{"model": "image VQ-VAE", "dataset": "gratings and oriented noise at many angles and scales", "train_examples": 197500, "image_size": 32, "crop_scale_min": 1, "horizontal_flip": false, "translate": 0.06, "bottleneck": "vq", "downsampling_factor": 8, "encoder_arch": "efficientnet_v2", "encoder_norm": "layernorm", "encoder_activation": "relu6", "encoder_depths": [2, 2, 3, 2], "encoder_kernel_size": 5, "encoder_stem": "single", "encoder_expansion": 4, "encoder_widths": [32, 48, 72, 104], "loss": "l1", "latent_channels": 8, "decoder_norm": "batchnorm", "decoder_activation": "silu", "decoder_widths": [32, 64, 64, 64], "decoder_blocks_per_level": 3, "decoder_block": "basic", "decoder_attention": true, "decoder_upsampling": "nearest_conv", "codebook_size": 512, "init": "xavier_uniform", "residual_init": "zero_last", "optimizer": "soap", "beta2": 0.95, "learning_rate": 0.003, "beta1": 0.95, "shampoo_beta": 0.95, "eps": 1e-08, "precondition_frequency": 10, "max_precond_dim": 1536, "merge_dims": true, "one_sided": true, "adamw_lr_other_params": 0.003, "max_grad_norm": 1.0, "max_steps": 6800, "batch_size": 512, "epochs": 17.6, "lr_schedule": "wsd_sqrt", "decay_fraction": 0.4, "final_lr_fraction": 0, "warmup_steps": 340, "weight_decay": 0.3, "adamw_weight_decay_other_params": 0.01}
Rows from block 5 of the decoder, named by matrix and row number. Rows with one number belong to one channel. Each number is 200 + 40 x the weight over the matrix's rms, rounded and kept within 0 to 999. All counts start at 0.
# convs0: first 3x3 conv (decoder.decb.0.2.convs.0.weight, 64x64x3x3), inputs 0-21, a 3x3 kernel for each
# convs1: second 3x3 conv (decoder.decb.0.2.convs.1.weight, 64x64x3x3, transposed), outputs 0-21, a 3x3 kernel for each
convs0.21,185,206,230,212,177,206,208,165,188,232,256,246,207,232,240,199,220,234,181,197,197,188,220,263,230,234,222,212,157,185,149,132,178,201,229,183,167,187,99,187,158,148,137,179,189,196,210,167,252,280,189,218,212,227,183,193,197,243,194,214,220,217,198,184,179,171,189,234,177,211,230,162,175,196,233,119,183,270,133,96,187,134,261,236,203,372,223,150,139,156,231,230,231,194,221,265,251,244,258,239,148,214,197,144,204,254,194,224,154,187,189,143,134,108,153,152,152,175,189,277,186,190,216,219,233,226,210,261,222,236,287,225,190,215,175,169,145,167,175,79,107,141,124,87,205,204,197,211,205,179,265,251,216,194,153,199,244,191,186,238,226,196,213,174,166,216,246,262,208,271,264,191,254,227,252,203,202,194,169,226,181,226,214,241,267,190,248,151,190,221,174,208,147,118,156,157,140,178
convs0.22,246,149,262,243,138,236,273,146,233,179,217,173,192,220,183,204,224,174,229,179,218,198,192,193,207,179,193,161,219,108,196,254,142,129,217,92,155,222,200,222,168,209,161,210,203,160,162,141,187,163,172,182,183,154,160,158,147,130,190,175,142,164,149,241,257,225,194,238,213,233,249,258,150,188,183,186,185,207,185,223,206,130,224,183,123,256,163,137,276,185,205,232,188,212,247,185,197,250,153,221,242,203,262,255,215,176,219,145,209,178,230,191,144,138,263,180,211,183,179,185,192,180,174,197,225,213,244,240,215,167,224,159,236,244,160,182,192,232,222,208,160,184,186,203,207,194,202,222,218,227,199,182,214,210,139,205,254,175,257,180,134,206,208,223,158,228,258,230,198,231,221,262,193,266,224,142,214,273,203,246,160,143,173,194,192,158,136,130,113,199,186,194,206,166,168,239,191,202
convs0.23,209,176,202,160,162,196,167,191,150,172,173,222,172,186,209,195,158,207,177,155,270,255,187,211,190,156,253,168,134,137,179,128,170,241,223,128,217,180,169,169,204,201,216,226,223,202,194,200,207,192,201,220,204,172,183,212,219,259,249,223,183,225,218,94,120,127,158,156,95,146,173,129,163,141,153,186,196,192,143,176,194,195,216,202,191,189,230,191,233,198,170,268,104,183,193,225,186,199,157,228,213,215,230,231,247,200,189,211,198,221,189,204,168,215,209,206,177,198,167,213,214,244,201,160,188,156,152,304,194,199,204,147,176,208,204,222,168,186,201,217,182,197,247,231,209,210,202,181,197,220,202,222,226,235,194,193,194,191,189,235,166,211,185,184,188,177,188,238,182,219,162,202,222,211,211,299,187,228,196,275,174,137,143,185,251,121,141,198,147,199,188,183,216,199,182,203,182,175
convs0.24,161,192,239,208,167,224,201,281,197,226,206,152,206,197,177,166,199,201,181,152,156,189,244,171,178,254,164,179,188,219,193,259,179,208,235,190,228,160,137,183,203,126,195,139,169,208,222,209,209,239,199,200,187,189,185,137,190,260,231,139,201,196,220,183,225,175,199,242,193,223,241,203,217,181,328,154,136,236,168,195,281,156,269,220,324,223,246,214,183,208,154,235,178,147,208,159,194,219,146,140,176,77,193,215,115,135,177,174,112,168,121,124,195,143,86,113,62,204,241,184,112,172,198,172,158,239,144,183,223,189,136,187,135,195,112,193,242,171,248,175,196,220,184,279,251,230,213,209,182,194,196,193,207,200,192,164,196,195,206,197,176,245,242,183,181,222,212,244,211,216,238,235,201,211,215,232,255,239,261,231,183,218,244,213,281,276,187,237,205,195,179,164,178,165,142,146,151,130
convs0.25,202,209,231,152,181,248,204,114,224,205,229,256,195,215,255,215,205,228,143,215,146,190,236,201,227,241,187,180,206,134,177,178,221,186,188,211,168,221,212,125,179,194,192,224,177,192,179,205,212,182,205,291,237,215,201,202,203,212,207,199,195,207,194,189,204,136,190,194,141,220,203,159,264,321,230,233,183,289,152,126,256,211,149,158,178,219,216,184,171,188,119,86,115,97,122,99,105,125,99,172,195,205,208,252,216,198,246,251,242,299,193,143,201,218,191,190,195,160,129,201,252,146,157,225,207,224,207,206,178,205,204,185,121,187,184,185,154,206,184,167,203,215,179,171,230,220,225,217,192,205,226,206,199,195,158,188,228,199,168,193,258,234,189,209,184,254,252,204,168,201,205,177,192,221,202,183,185,197,196,216,221,179,145,225,266,178,155,240,169,230,209,230,170,164,196,245,199,229
convs0.26,145,216,216,203,209,137,143,184,202,236,237,236,208,192,193,197,176,187,218,217,210,169,110,242,206,195,218,221,219,170,286,111,246,192,183,232,212,174,149,218,219,242,214,175,142,119,168,141,176,163,162,137,173,129,112,144,140,153,179,140,114,167,186,221,148,219,193,182,230,158,181,202,220,202,158,182,195,168,180,229,206,247,215,266,211,248,224,127,214,153,220,240,219,263,181,283,273,216,174,172,233,154,173,187,209,246,172,191,200,259,196,207,207,164,228,178,175,201,255,180,176,227,179,221,158,171,139,156,171,210,161,192,135,103,156,218,246,186,158,202,170,175,206,174,184,194,196,191,192,198,205,189,192,215,248,157,137,215,158,172,164,194,163,198,179,178,188,218,189,223,197,177,163,211,215,222,157,212,190,209,189,182,209,165,209,208,257,212,159,231,198,194,243,222,203,196,201,212
convs0.27,191,133,224,173,257,191,155,274,226,169,165,206,176,174,205,162,179,209,210,230,174,220,187,248,211,192,191,227,214,212,154,169,181,241,182,212,178,290,242,167,260,246,142,217,167,143,138,168,167,174,166,206,141,91,208,265,151,152,198,180,212,226,169,196,211,183,189,174,175,226,214,171,233,221,113,303,225,173,118,199,239,175,220,200,295,217,213,253,152,199,171,272,282,186,182,123,261,300,166,204,232,163,142,260,233,204,187,204,191,123,159,250,189,226,146,253,243,219,171,213,193,179,224,203,92,184,193,219,115,194,232,195,219,211,155,276,191,207,245,269,255,186,258,268,234,257,257,215,202,217,216,189,199,100,94,161,166,163,191,159,104,161,165,237,220,213,226,187,190,210,198,197,197,187,161,215,197,206,211,158,252,157,238,122,151,222,176,226,265,229,188,143,190,225,214,163,219,265
convs0.28,211,199,187,214,245,203,225,190,207,234,224,248,232,212,242,245,235,259,188,179,219,208,187,235,196,181,215,175,234,189,215,218,189,204,210,170,195,208,159,196,184,200,215,196,240,237,234,172,226,199,230,256,179,215,193,240,182,190,195,188,193,218,178,207,215,184,227,230,206,208,200,194,187,162,195,198,233,210,158,213,236,141,154,158,203,224,166,181,193,202,188,183,181,194,209,205,151,189,190,185,197,216,206,211,194,194,195,221,163,167,136,237,212,164,195,214,167,187,215,158,229,257,197,181,214,186,161,167,142,208,240,192,187,227,168,82,75,102,133,97,99,99,100,100,184,141,177,149,123,172,177,164,208,182,225,213,186,193,204,212,199,184,122,114,148,131,143,162,132,127,131,194,190,230,191,233,214,196,205,205,166,218,156,209,247,152,243,220,168,311,321,321,307,316,311,302,298,286
convs0.29,192,160,191,196,156,202,173,226,222,192,223,201,181,202,210,169,210,226,264,190,197,210,203,188,239,189,209,194,201,149,198,206,131,188,196,199,190,252,213,139,219,110,193,277,209,209,251,216,207,243,190,173,171,302,162,294,171,215,251,125,234,223,237,183,134,112,169,144,159,148,126,130,164,222,201,142,203,140,176,169,190,236,145,230,203,219,268,159,158,145,168,176,163,185,200,194,164,252,138,200,256,230,204,198,204,185,263,290,213,232,209,213,210,197,251,185,217,170,229,178,230,167,152,260,207,277,205,204,172,247,138,246,218,267,318,189,175,224,191,222,230,173,164,206,241,192,210,223,210,239,214,211,236,202,202,187,213,221,140,199,234,172,251,199,237,229,225,185,214,166,196,208,182,193,191,157,187,185,192,178,171,243,173,159,153,179,217,189,192,183,215,210,190,195,188,211,216,181
convs0.30,245,212,216,175,199,205,258,202,186,220,187,193,223,192,192,214,221,224,103,259,183,109,187,157,176,242,180,195,242,193,235,155,180,195,244,202,164,212,315,206,207,140,163,243,235,190,236,254,255,208,249,184,218,233,280,233,204,222,150,176,197,205,239,201,208,168,206,218,217,216,219,191,161,258,219,201,244,220,197,228,161,185,158,126,176,281,233,216,216,184,250,212,222,193,190,185,185,226,242,221,214,202,108,128,108,195,229,230,287,276,228,179,187,162,179,237,142,226,166,203,119,72,84,269,235,270,244,190,169,203,208,194,148,163,270,207,207,201,203,176,210,215,202,188,180,206,231,168,199,219,204,223,246,197,200,228,211,170,209,261,147,269,155,180,214,230,222,217,216,170,159,134,187,200,180,187,183,155,200,200,228,166,236,255,244,262,209,203,229,224,237,204,159,202,188,173,215,195
convs0.31,183,203,180,182,221,194,256,231,205,218,216,199,152,158,180,193,192,192,181,151,165,207,149,228,203,189,214,174,153,164,140,138,163,142,181,127,206,374,291,181,210,224,192,285,212,188,209,136,161,151,142,179,267,191,195,210,124,184,237,135,192,194,196,223,190,208,224,192,195,219,165,202,161,217,126,225,166,218,150,193,150,92,163,147,205,275,183,187,285,244,176,251,215,190,249,215,223,207,181,230,225,177,101,100,158,270,236,233,207,210,265,125,154,203,228,221,207,181,162,200,132,148,163,213,258,213,215,254,226,121,188,126,191,216,135,197,181,198,173,224,211,207,219,166,211,186,206,221,224,200,234,199,186,178,205,171,172,165,137,180,207,204,179,199,203,205,184,214,187,177,182,194,206,163,251,212,227,210,212,235,185,163,182,150,222,259,178,188,132,179,193,234,206,185,226,218,210,216
convs0.32,209,208,197,201,234,201,215,216,219,228,240,239,227,227,229,225,231,233,144,117,136,145,113,129,165,140,150,140,164,140,214,185,199,141,139,165,220,143,183,162,245,206,217,147,193,200,224,212,219,163,211,182,205,191,197,198,189,187,201,208,207,201,203,227,224,226,197,192,194,182,189,185,201,178,193,177,193,171,194,205,225,247,219,234,220,230,234,219,245,236,199,165,181,235,270,253,181,162,156,191,190,185,123,57,101,185,195,185,216,193,198,182,208,152,198,182,179,141,157,151,180,196,197,152,169,174,120,101,173,186,221,168,154,129,173,241,212,219,213,193,213,216,195,209,253,250,246,267,257,256,266,260,262,182,183,167,134,156,112,151,141,156,284,299,271,263,265,265,307,313,280,195,189,204,189,213,185,180,179,173,252,264,233,220,220,240,261,270,249,230,233,230,217,211,206,228,223,217
convs0.33,187,276,142,231,270,221,204,238,221,217,214,208,177,198,248,175,173,245,174,154,147,134,184,128,186,233,214,255,120,210,164,154,187,157,201,278,195,165,183,256,202,214,227,228,239,245,228,217,195,257,175,231,159,254,210,162,213,167,177,131,217,125,148,161,155,178,175,183,204,166,190,206,239,227,234,238,202,222,186,175,236,180,165,171,263,170,247,193,165,264,149,149,166,258,148,214,198,210,211,205,226,251,244,245,176,205,223,241,221,226,233,225,258,155,202,166,131,141,119,151,181,176,182,222,156,217,224,201,237,226,226,234,208,249,252,150,155,143,152,157,197,179,187,162,182,230,252,146,197,247,181,237,277,247,149,266,190,296,135,157,202,261,191,199,193,242,221,179,252,219,208,145,232,156,180,201,168,159,197,137,157,207,181,213,206,255,175,190,222,240,197,220,210,119,147,254,194,172
convs0.34,212,195,239,155,264,147,258,139,222,174,184,209,205,194,221,196,189,199,183,209,154,206,147,235,173,189,239,174,185,166,134,166,195,160,143,141,185,206,176,195,164,239,181,205,213,158,186,138,245,136,191,167,148,120,173,172,157,174,175,166,178,154,190,185,202,138,245,159,214,204,168,228,170,201,205,166,187,177,135,191,194,200,206,201,273,150,282,148,258,186,248,141,228,249,157,275,187,232,196,163,184,193,186,215,125,212,217,217,174,228,189,185,227,177,179,217,222,203,188,193,244,167,170,201,187,209,145,126,126,144,155,143,155,108,133,221,132,240,150,183,189,218,201,189,177,164,149,210,179,204,213,206,226,198,243,153,171,238,182,244,154,213,193,191,181,201,204,213,209,183,196,124,170,147,149,194,165,190,136,170,195,189,238,222,273,211,233,227,268,189,190,197,200,216,173,185,153,170
convs0.35,178,204,164,191,219,178,185,201,172,182,141,185,199,197,241,196,217,182,244,174,210,241,158,256,196,137,241,222,210,282,218,298,184,220,162,182,210,174,168,132,266,260,155,203,148,124,160,164,104,162,156,147,156,178,127,177,154,154,195,187,188,200,160,167,211,145,222,173,170,211,128,200,114,192,158,139,162,165,182,228,178,213,220,187,239,226,168,150,249,245,174,133,209,175,181,168,131,104,107,224,125,219,213,207,231,194,152,189,92,112,211,214,233,293,245,253,202,154,185,195,146,201,141,213,191,122,127,227,175,160,203,116,138,207,174,194,204,233,185,250,213,236,219,139,192,203,237,164,206,201,185,202,208,177,214,199,201,244,164,164,162,176,178,214,217,176,202,170,167,182,170,202,181,179,190,205,255,181,236,168,220,283,191,235,203,231,221,226,237,172,177,199,227,215,263,225,208,180
convs0.36,221,224,161,216,140,189,159,218,208,181,178,196,187,178,215,201,217,229,226,119,154,171,255,344,286,177,235,167,191,175,221,182,208,217,208,204,167,181,216,174,194,236,158,222,162,187,153,129,182,192,147,154,100,142,209,200,185,173,195,198,176,287,147,186,151,187,157,157,169,194,186,155,228,174,156,195,185,248,218,112,226,118,91,216,178,214,252,184,204,202,210,178,234,216,235,131,176,210,212,151,214,138,163,178,185,122,208,168,270,174,157,255,199,206,208,97,244,276,207,202,146,206,219,207,228,205,172,149,195,116,305,209,190,249,171,204,207,204,190,199,208,142,239,191,214,171,227,196,203,225,211,214,231,198,118,99,161,190,106,212,160,173,201,226,248,196,198,171,172,199,220,165,186,144,186,157,148,171,143,158,234,220,239,211,215,285,284,232,160,204,187,184,184,178,208,199,225,211
convs0.37,158,192,157,141,186,175,183,142,148,219,196,186,227,212,214,215,191,225,189,185,195,211,221,212,249,200,211,162,126,89,183,214,207,205,115,144,195,141,173,219,244,173,200,193,206,167,169,148,159,174,182,189,181,145,103,117,70,91,119,84,70,118,98,147,168,193,189,180,152,184,207,169,213,253,216,147,232,250,206,164,152,159,201,178,153,224,137,213,206,206,245,174,138,186,289,182,198,228,266,215,186,187,276,196,226,187,150,229,187,159,123,177,235,220,166,150,189,175,203,104,258,275,218,148,201,162,248,168,200,225,277,205,163,254,219,200,191,195,195,191,185,202,209,199,154,178,193,169,190,190,172,203,195,207,217,231,211,215,212,187,192,192,200,197,213,188,207,161,202,208,192,212,243,141,186,206,251,193,215,138,146,211,253,241,116,134,186,262,231,199,187,175,182,167,182,199,208,205
convs1.21,151,191,205,178,272,198,221,242,220,248,239,278,191,197,205,203,164,187,237,221,185,216,216,176,219,144,167,219,210,257,234,257,233,263,230,207,141,234,170,247,288,174,205,175,209,178,150,218,239,112,165,188,159,189,193,195,198,208,226,189,225,272,188,257,224,221,196,272,256,300,306,207,208,198,166,136,205,205,162,159,144,175,143,239,181,149,121,162,171,130,141,161,153,205,244,221,188,207,195,258,193,222,223,217,144,179,221,210,225,232,257,166,166,181,196,170,212,227,231,194,246,263,203,223,255,168,138,194,192,159,121,139,173,164,130,271,272,227,272,211,264,219,233,275,225,211,209,218,212,198,225,202,224,101,137,192,240,279,244,218,220,268,179,169,175,181,178,193,202,200,208,223,234,244,244,230,254,232,178,231,210,216,191,164,125,125,165,135,199,240,214,270,192,177,214,210,177,229
convs1.22,153,243,147,172,206,151,156,195,142,209,222,204,187,168,198,224,205,252,165,179,169,262,252,233,195,159,170,214,207,288,198,138,259,189,195,215,180,223,193,274,298,287,257,237,200,236,217,203,241,214,200,188,253,189,289,246,302,287,244,270,202,235,245,137,170,159,203,198,192,157,138,94,182,208,182,221,200,227,217,295,251,192,235,183,210,235,235,203,241,233,211,228,201,141,202,165,180,189,206,267,183,192,241,175,194,221,131,228,217,210,187,226,212,174,186,186,114,204,177,217,183,208,196,194,186,178,237,213,144,281,222,216,164,139,148,160,233,176,171,227,244,157,184,203,262,220,217,249,225,214,236,241,218,190,218,163,170,239,186,177,228,211,215,227,192,239,250,196,200,223,186,172,211,145,219,226,200,166,207,171,236,225,226,259,280,201,232,201,184,202,200,187,221,179,194,223,187,227
convs1.23,273,196,284,310,283,219,300,204,275,213,141,204,195,175,183,213,169,177,178,230,206,172,162,237,233,198,206,235,123,172,220,186,220,185,259,231,198,231,151,221,250,186,241,211,85,244,209,198,157,162,168,176,205,148,152,148,165,205,184,207,272,163,209,295,238,295,229,270,284,274,282,299,238,219,262,239,286,231,142,195,155,192,234,180,173,186,218,167,166,209,194,249,144,214,126,244,148,209,160,120,195,251,209,181,201,161,188,191,147,192,155,163,230,181,227,158,175,192,184,142,224,170,171,209,243,188,150,242,84,153,106,204,164,200,192,137,173,189,192,197,184,163,182,205,151,238,161,146,212,164,216,220,190,175,187,198,181,158,151,177,164,87,161,183,178,203,193,221,189,239,216,101,112,55,127,141,117,96,121,67,236,196,245,252,213,206,197,155,247,183,183,214,178,208,173,182,163,196
convs1.24,214,115,135,169,156,145,216,230,271,198,197,195,184,222,222,242,218,214,245,115,229,193,186,287,255,184,158,177,179,182,192,184,207,130,186,156,223,171,213,182,186,173,198,227,203,196,209,252,159,151,232,131,172,227,174,230,124,197,111,101,114,138,122,167,206,162,120,162,79,214,193,159,225,247,214,142,100,227,145,182,251,98,126,106,69,108,61,109,159,180,202,143,110,186,162,80,139,149,154,204,118,192,242,165,191,230,158,202,157,197,260,165,253,181,141,163,63,161,176,210,160,141,111,175,244,183,202,224,179,240,214,163,184,223,223,265,154,172,238,219,187,186,192,196,249,213,219,307,136,168,256,186,227,84,109,114,62,166,156,103,145,143,217,233,256,230,213,198,215,172,192,254,155,223,219,176,104,164,123,228,164,193,227,153,183,205,177,198,155,228,166,185,224,149,166,271,159,207
convs1.25,197,150,198,227,165,182,251,175,172,204,93,125,285,210,170,266,278,234,166,139,195,228,171,212,197,158,191,222,238,213,163,230,229,239,206,257,138,134,159,229,188,197,205,205,204,156,134,104,229,171,164,203,210,148,204,177,153,189,232,162,137,174,170,194,204,167,239,263,182,227,207,217,185,208,259,166,181,216,148,150,177,164,213,202,141,201,205,182,170,158,207,158,150,188,196,170,133,168,195,168,198,270,166,119,155,110,146,134,119,188,149,144,203,222,131,68,160,215,252,226,219,249,225,183,122,176,213,183,170,172,220,207,161,181,193,259,307,244,205,257,288,170,147,196,214,238,224,234,257,239,251,262,268,130,117,107,96,130,122,136,188,195,229,247,219,225,261,209,203,243,229,225,246,206,201,138,261,176,166,181,246,195,185,247,226,177,196,182,196,199,108,176,231,163,175,291,267,238
convs1.26,194,197,225,235,218,170,232,196,215,191,209,225,218,255,221,259,255,254,178,184,233,217,173,231,230,216,251,233,257,199,234,198,121,211,146,155,234,256,208,213,226,155,215,116,155,203,264,192,234,222,238,214,261,229,220,271,258,180,300,234,261,279,254,183,252,254,182,198,283,273,201,188,132,203,221,255,252,203,212,262,223,219,186,271,197,218,185,178,185,152,174,151,147,225,247,232,175,194,200,248,176,258,216,211,219,171,195,188,226,157,181,156,175,213,202,207,213,190,211,225,234,135,243,260,152,226,210,264,183,226,261,235,268,236,295,206,201,197,225,221,197,240,205,237,247,207,237,212,186,222,261,188,242,248,261,205,250,283,225,207,215,166,214,261,207,240,171,244,235,189,276,232,247,207,182,147,160,183,277,174,202,176,161,159,204,251,222,217,191,188,154,238,161,266,263,255,268,225
convs1.27,260,255,260,182,136,227,194,184,227,229,200,209,221,150,154,173,216,241,172,161,202,174,150,213,144,136,179,375,243,138,233,184,191,221,197,279,197,248,224,154,210,195,213,160,120,184,199,186,194,229,225,167,239,214,194,268,198,168,136,172,231,133,193,193,222,112,175,149,128,243,125,228,174,196,197,210,204,132,258,129,175,160,177,149,227,228,175,212,204,207,270,226,214,191,228,120,222,177,250,222,237,243,201,201,224,177,218,235,205,155,182,239,226,221,234,192,204,233,210,210,157,141,183,161,135,193,213,161,135,149,209,60,230,187,125,138,116,194,114,141,244,220,232,188,191,238,209,124,195,180,182,221,220,331,219,215,256,277,257,221,234,280,237,224,186,181,189,195,204,207,188,220,156,295,256,214,212,200,168,229,162,160,202,275,245,224,250,250,260,157,161,207,184,157,138,201,167,210
convs1.28,199,162,166,241,208,158,231,220,187,222,186,214,224,177,217,236,176,190,204,204,214,232,185,210,209,222,211,204,199,168,179,192,185,188,185,199,162,188,222,218,239,195,222,223,204,168,179,157,157,110,122,140,133,137,210,194,188,217,182,228,233,199,191,187,155,185,137,112,167,195,182,173,162,169,203,153,155,172,178,198,198,211,230,177,245,254,229,196,239,212,212,219,218,198,214,192,256,237,193,183,165,159,171,205,198,157,124,151,131,132,121,175,197,156,173,176,157,134,163,171,150,133,128,168,165,152,210,139,213,247,200,205,239,202,216,267,172,190,213,196,198,272,212,273,288,269,290,259,248,250,317,296,247,186,163,156,177,162,133,190,186,171,271,235,280,260,256,268,314,282,292,166,134,159,222,237,209,219,245,181,130,181,138,161,200,173,169,178,165,202,205,167,195,234,210,201,212,173
convs1.29,213,227,250,261,138,298,212,189,228,232,157,256,205,133,220,187,187,230,177,150,142,211,222,219,220,171,186,99,182,224,221,239,230,158,201,150,234,271,199,228,280,177,270,247,242,68,185,202,138,194,169,114,86,115,277,72,241,203,95,176,219,129,190,286,266,248,299,212,286,244,264,237,185,192,151,262,237,227,228,267,236,227,196,220,227,179,206,204,147,258,178,188,193,224,254,195,202,246,235,82,121,153,118,213,216,192,129,165,139,255,190,167,209,138,202,195,185,204,198,219,274,195,211,245,229,182,144,178,130,161,156,124,132,223,229,152,189,161,203,152,182,200,202,186,174,195,168,158,218,170,144,196,168,210,175,135,214,144,239,176,179,161,169,180,177,205,208,201,175,213,182,170,190,191,196,178,248,160,223,247,194,162,196,235,188,208,212,144,214,200,172,219,176,174,207,157,197,209
convs1.30,196,155,150,165,184,182,227,162,227,198,202,209,121,127,109,150,207,193,193,234,220,305,232,248,227,265,233,195,216,246,276,191,147,253,242,274,178,254,194,207,196,177,138,246,210,167,199,200,134,191,167,151,216,176,173,143,202,195,163,150,237,187,208,188,198,154,115,193,245,99,193,171,179,168,181,219,184,178,137,180,226,182,133,218,181,90,167,199,173,223,158,200,193,253,185,243,199,174,215,232,302,205,108,305,199,181,221,228,268,234,210,229,298,168,195,152,197,185,229,137,245,234,227,176,197,167,183,182,212,185,86,142,215,218,189,165,174,166,178,174,206,219,216,296,219,176,193,201,213,244,180,192,137,214,221,237,206,206,202,215,239,202,193,218,181,220,222,217,202,233,175,149,112,184,213,163,240,185,233,293,237,234,154,210,209,249,244,230,236,199,187,184,185,218,203,143,195,173
convs1.31,219,157,227,224,134,264,230,212,125,245,244,254,240,278,291,204,215,190,146,230,176,178,220,122,239,281,277,291,218,225,243,201,274,218,246,172,150,180,152,227,105,206,67,100,158,234,213,177,279,257,302,245,193,266,259,213,296,277,219,325,246,142,228,245,274,207,266,238,247,211,322,187,297,248,247,192,209,171,227,189,232,257,149,188,294,164,274,264,203,208,160,237,168,179,202,151,156,191,205,159,247,176,173,269,173,257,260,266,134,165,142,186,233,161,176,197,170,182,194,198,214,111,191,220,243,210,258,107,160,212,207,260,241,190,209,245,200,207,169,182,197,219,223,207,166,178,162,184,238,179,200,230,208,261,243,240,235,183,252,227,189,180,186,217,184,155,168,178,187,235,199,172,146,174,157,202,173,163,177,156,208,248,253,208,202,189,235,252,254,236,273,250,201,273,210,208,241,231
convs1.32,122,116,127,205,225,219,149,182,160,220,242,245,212,224,210,203,226,215,217,222,215,198,164,173,226,239,223,269,259,221,222,227,192,245,221,214,212,225,202,179,169,181,192,208,204,128,111,94,266,268,265,148,132,140,221,234,235,147,173,170,223,202,218,191,186,200,233,239,231,221,219,247,198,206,203,213,201,171,193,194,188,256,256,237,116,119,131,222,247,224,201,216,205,227,213,236,221,236,232,153,183,186,199,204,246,188,220,206,240,244,225,163,154,119,249,232,216,212,202,193,240,228,237,200,200,183,232,192,171,170,163,167,241,220,198,172,158,178,230,237,257,150,150,149,107,103,108,237,243,240,112,106,110,224,222,195,209,175,177,214,219,194,171,197,171,147,167,158,181,190,183,243,211,200,173,157,194,247,223,210,156,145,146,243,278,240,127,145,129,207,213,197,179,189,178,189,200,191
convs1.33,100,103,168,173,134,144,146,132,113,147,163,232,155,225,192,143,209,194,216,276,194,202,246,164,181,214,194,124,124,195,162,188,209,204,203,177,167,204,144,211,214,202,188,225,192,140,158,206,210,176,266,186,170,205,221,174,202,199,220,179,179,169,200,192,164,239,112,157,155,196,195,289,154,241,206,217,220,203,109,225,169,232,209,204,244,179,243,180,197,191,184,206,195,259,155,259,185,228,230,243,201,144,191,262,121,137,209,103,199,178,138,216,145,191,201,95,202,183,214,201,191,195,192,250,156,198,227,147,214,209,174,197,230,172,144,253,273,228,257,170,199,205,252,195,140,157,154,131,216,135,188,164,229,142,158,219,191,133,174,195,167,167,144,178,139,173,155,132,169,161,178,203,184,175,220,215,200,268,233,245,224,219,212,186,187,174,224,258,184,200,204,241,178,219,204,194,231,238
convs1.34,136,157,144,209,117,194,176,83,182,159,206,164,174,233,169,255,169,167,138,190,258,232,173,212,190,222,136,218,203,229,227,265,273,263,234,267,189,162,213,242,196,195,213,218,236,183,232,169,210,241,236,175,257,183,272,212,202,221,206,197,224,208,165,122,282,138,166,199,193,189,165,179,154,256,256,279,190,226,244,230,253,188,195,239,201,179,207,205,208,159,145,232,173,217,200,178,212,161,190,214,205,226,193,253,178,260,158,127,142,227,173,170,234,194,199,149,229,216,215,226,241,150,235,170,238,217,297,242,306,219,225,235,185,237,254,231,192,205,212,191,194,215,173,227,214,200,225,191,207,251,249,235,226,213,174,208,254,225,204,229,197,222,190,224,182,187,208,174,228,168,230,292,155,298,207,197,249,236,274,234,197,237,165,203,183,225,238,211,181,147,195,164,155,227,188,236,196,183
convs1.35,174,241,287,279,287,233,191,169,244,225,283,245,217,186,189,191,221,236,255,255,207,178,167,211,183,225,226,167,203,151,126,65,143,121,185,201,221,224,186,179,185,208,162,201,236,240,233,247,203,198,284,255,259,186,168,208,264,230,197,223,224,244,213,274,196,219,250,228,293,295,270,215,242,238,262,230,180,192,203,187,256,219,191,160,163,168,176,228,113,219,157,163,153,169,153,127,176,168,150,233,262,208,184,213,163,187,150,192,143,111,154,167,182,239,207,240,231,218,127,206,181,207,206,218,228,185,204,238,234,265,167,206,151,149,175,207,185,182,166,183,203,156,250,199,231,244,260,214,253,214,205,171,194,178,193,180,231,144,206,178,179,194,178,189,207,182,200,260,222,244,218,193,175,224,154,227,222,232,175,188,205,125,195,173,166,176,180,173,144,198,257,219,253,241,211,201,150,168
convs1.36,131,196,236,143,218,233,225,145,139,162,175,204,160,153,206,176,212,252,114,158,22,87,217,176,106,243,93,216,160,254,215,232,238,218,210,270,293,86,256,237,214,185,262,92,171,196,168,261,248,206,257,280,222,220,127,261,229,191,255,98,154,182,142,237,149,144,196,237,296,208,280,187,208,146,203,153,248,251,253,221,171,162,248,130,183,209,233,138,217,140,215,109,206,196,188,238,151,237,227,223,243,155,166,125,271,223,215,291,171,210,207,165,249,167,217,267,139,202,242,231,239,264,215,204,216,171,168,214,253,184,263,188,176,197,307,240,223,191,149,192,205,242,230,187,159,208,123,178,272,238,131,241,231,195,185,189,242,212,266,201,236,181,178,157,185,155,206,214,206,180,154,288,214,255,209,176,347,226,255,255,251,196,223,249,124,143,194,182,156,195,191,170,152,202,246,167,239,216
convs1.37,263,231,253,281,223,271,240,229,252,242,252,293,225,193,245,256,267,289,171,245,258,110,243,237,159,156,228,229,267,214,201,221,229,218,244,207,219,267,164,235,166,171,231,177,160,271,237,215,233,198,206,261,205,175,275,240,337,249,240,336,225,274,305,213,267,198,194,249,275,236,232,186,212,191,215,246,208,181,211,216,225,192,209,282,190,163,223,243,215,247,179,157,155,169,228,159,171,205,151,156,140,198,176,157,124,219,228,223,180,248,216,211,221,223,234,226,218,249,215,248,203,264,220,206,148,206,181,207,187,146,167,192,291,183,172,197,208,200,168,208,229,208,213,195,239,214,234,203,193,231,202,185,200,264,243,224,259,191,229,226,145,224,259,222,247,201,258,274,251,179,231,211,181,214,204,188,164,205,168,153,186,200,238,179,285,233,151,219,274,216,222,262,231,234,218,185,236,231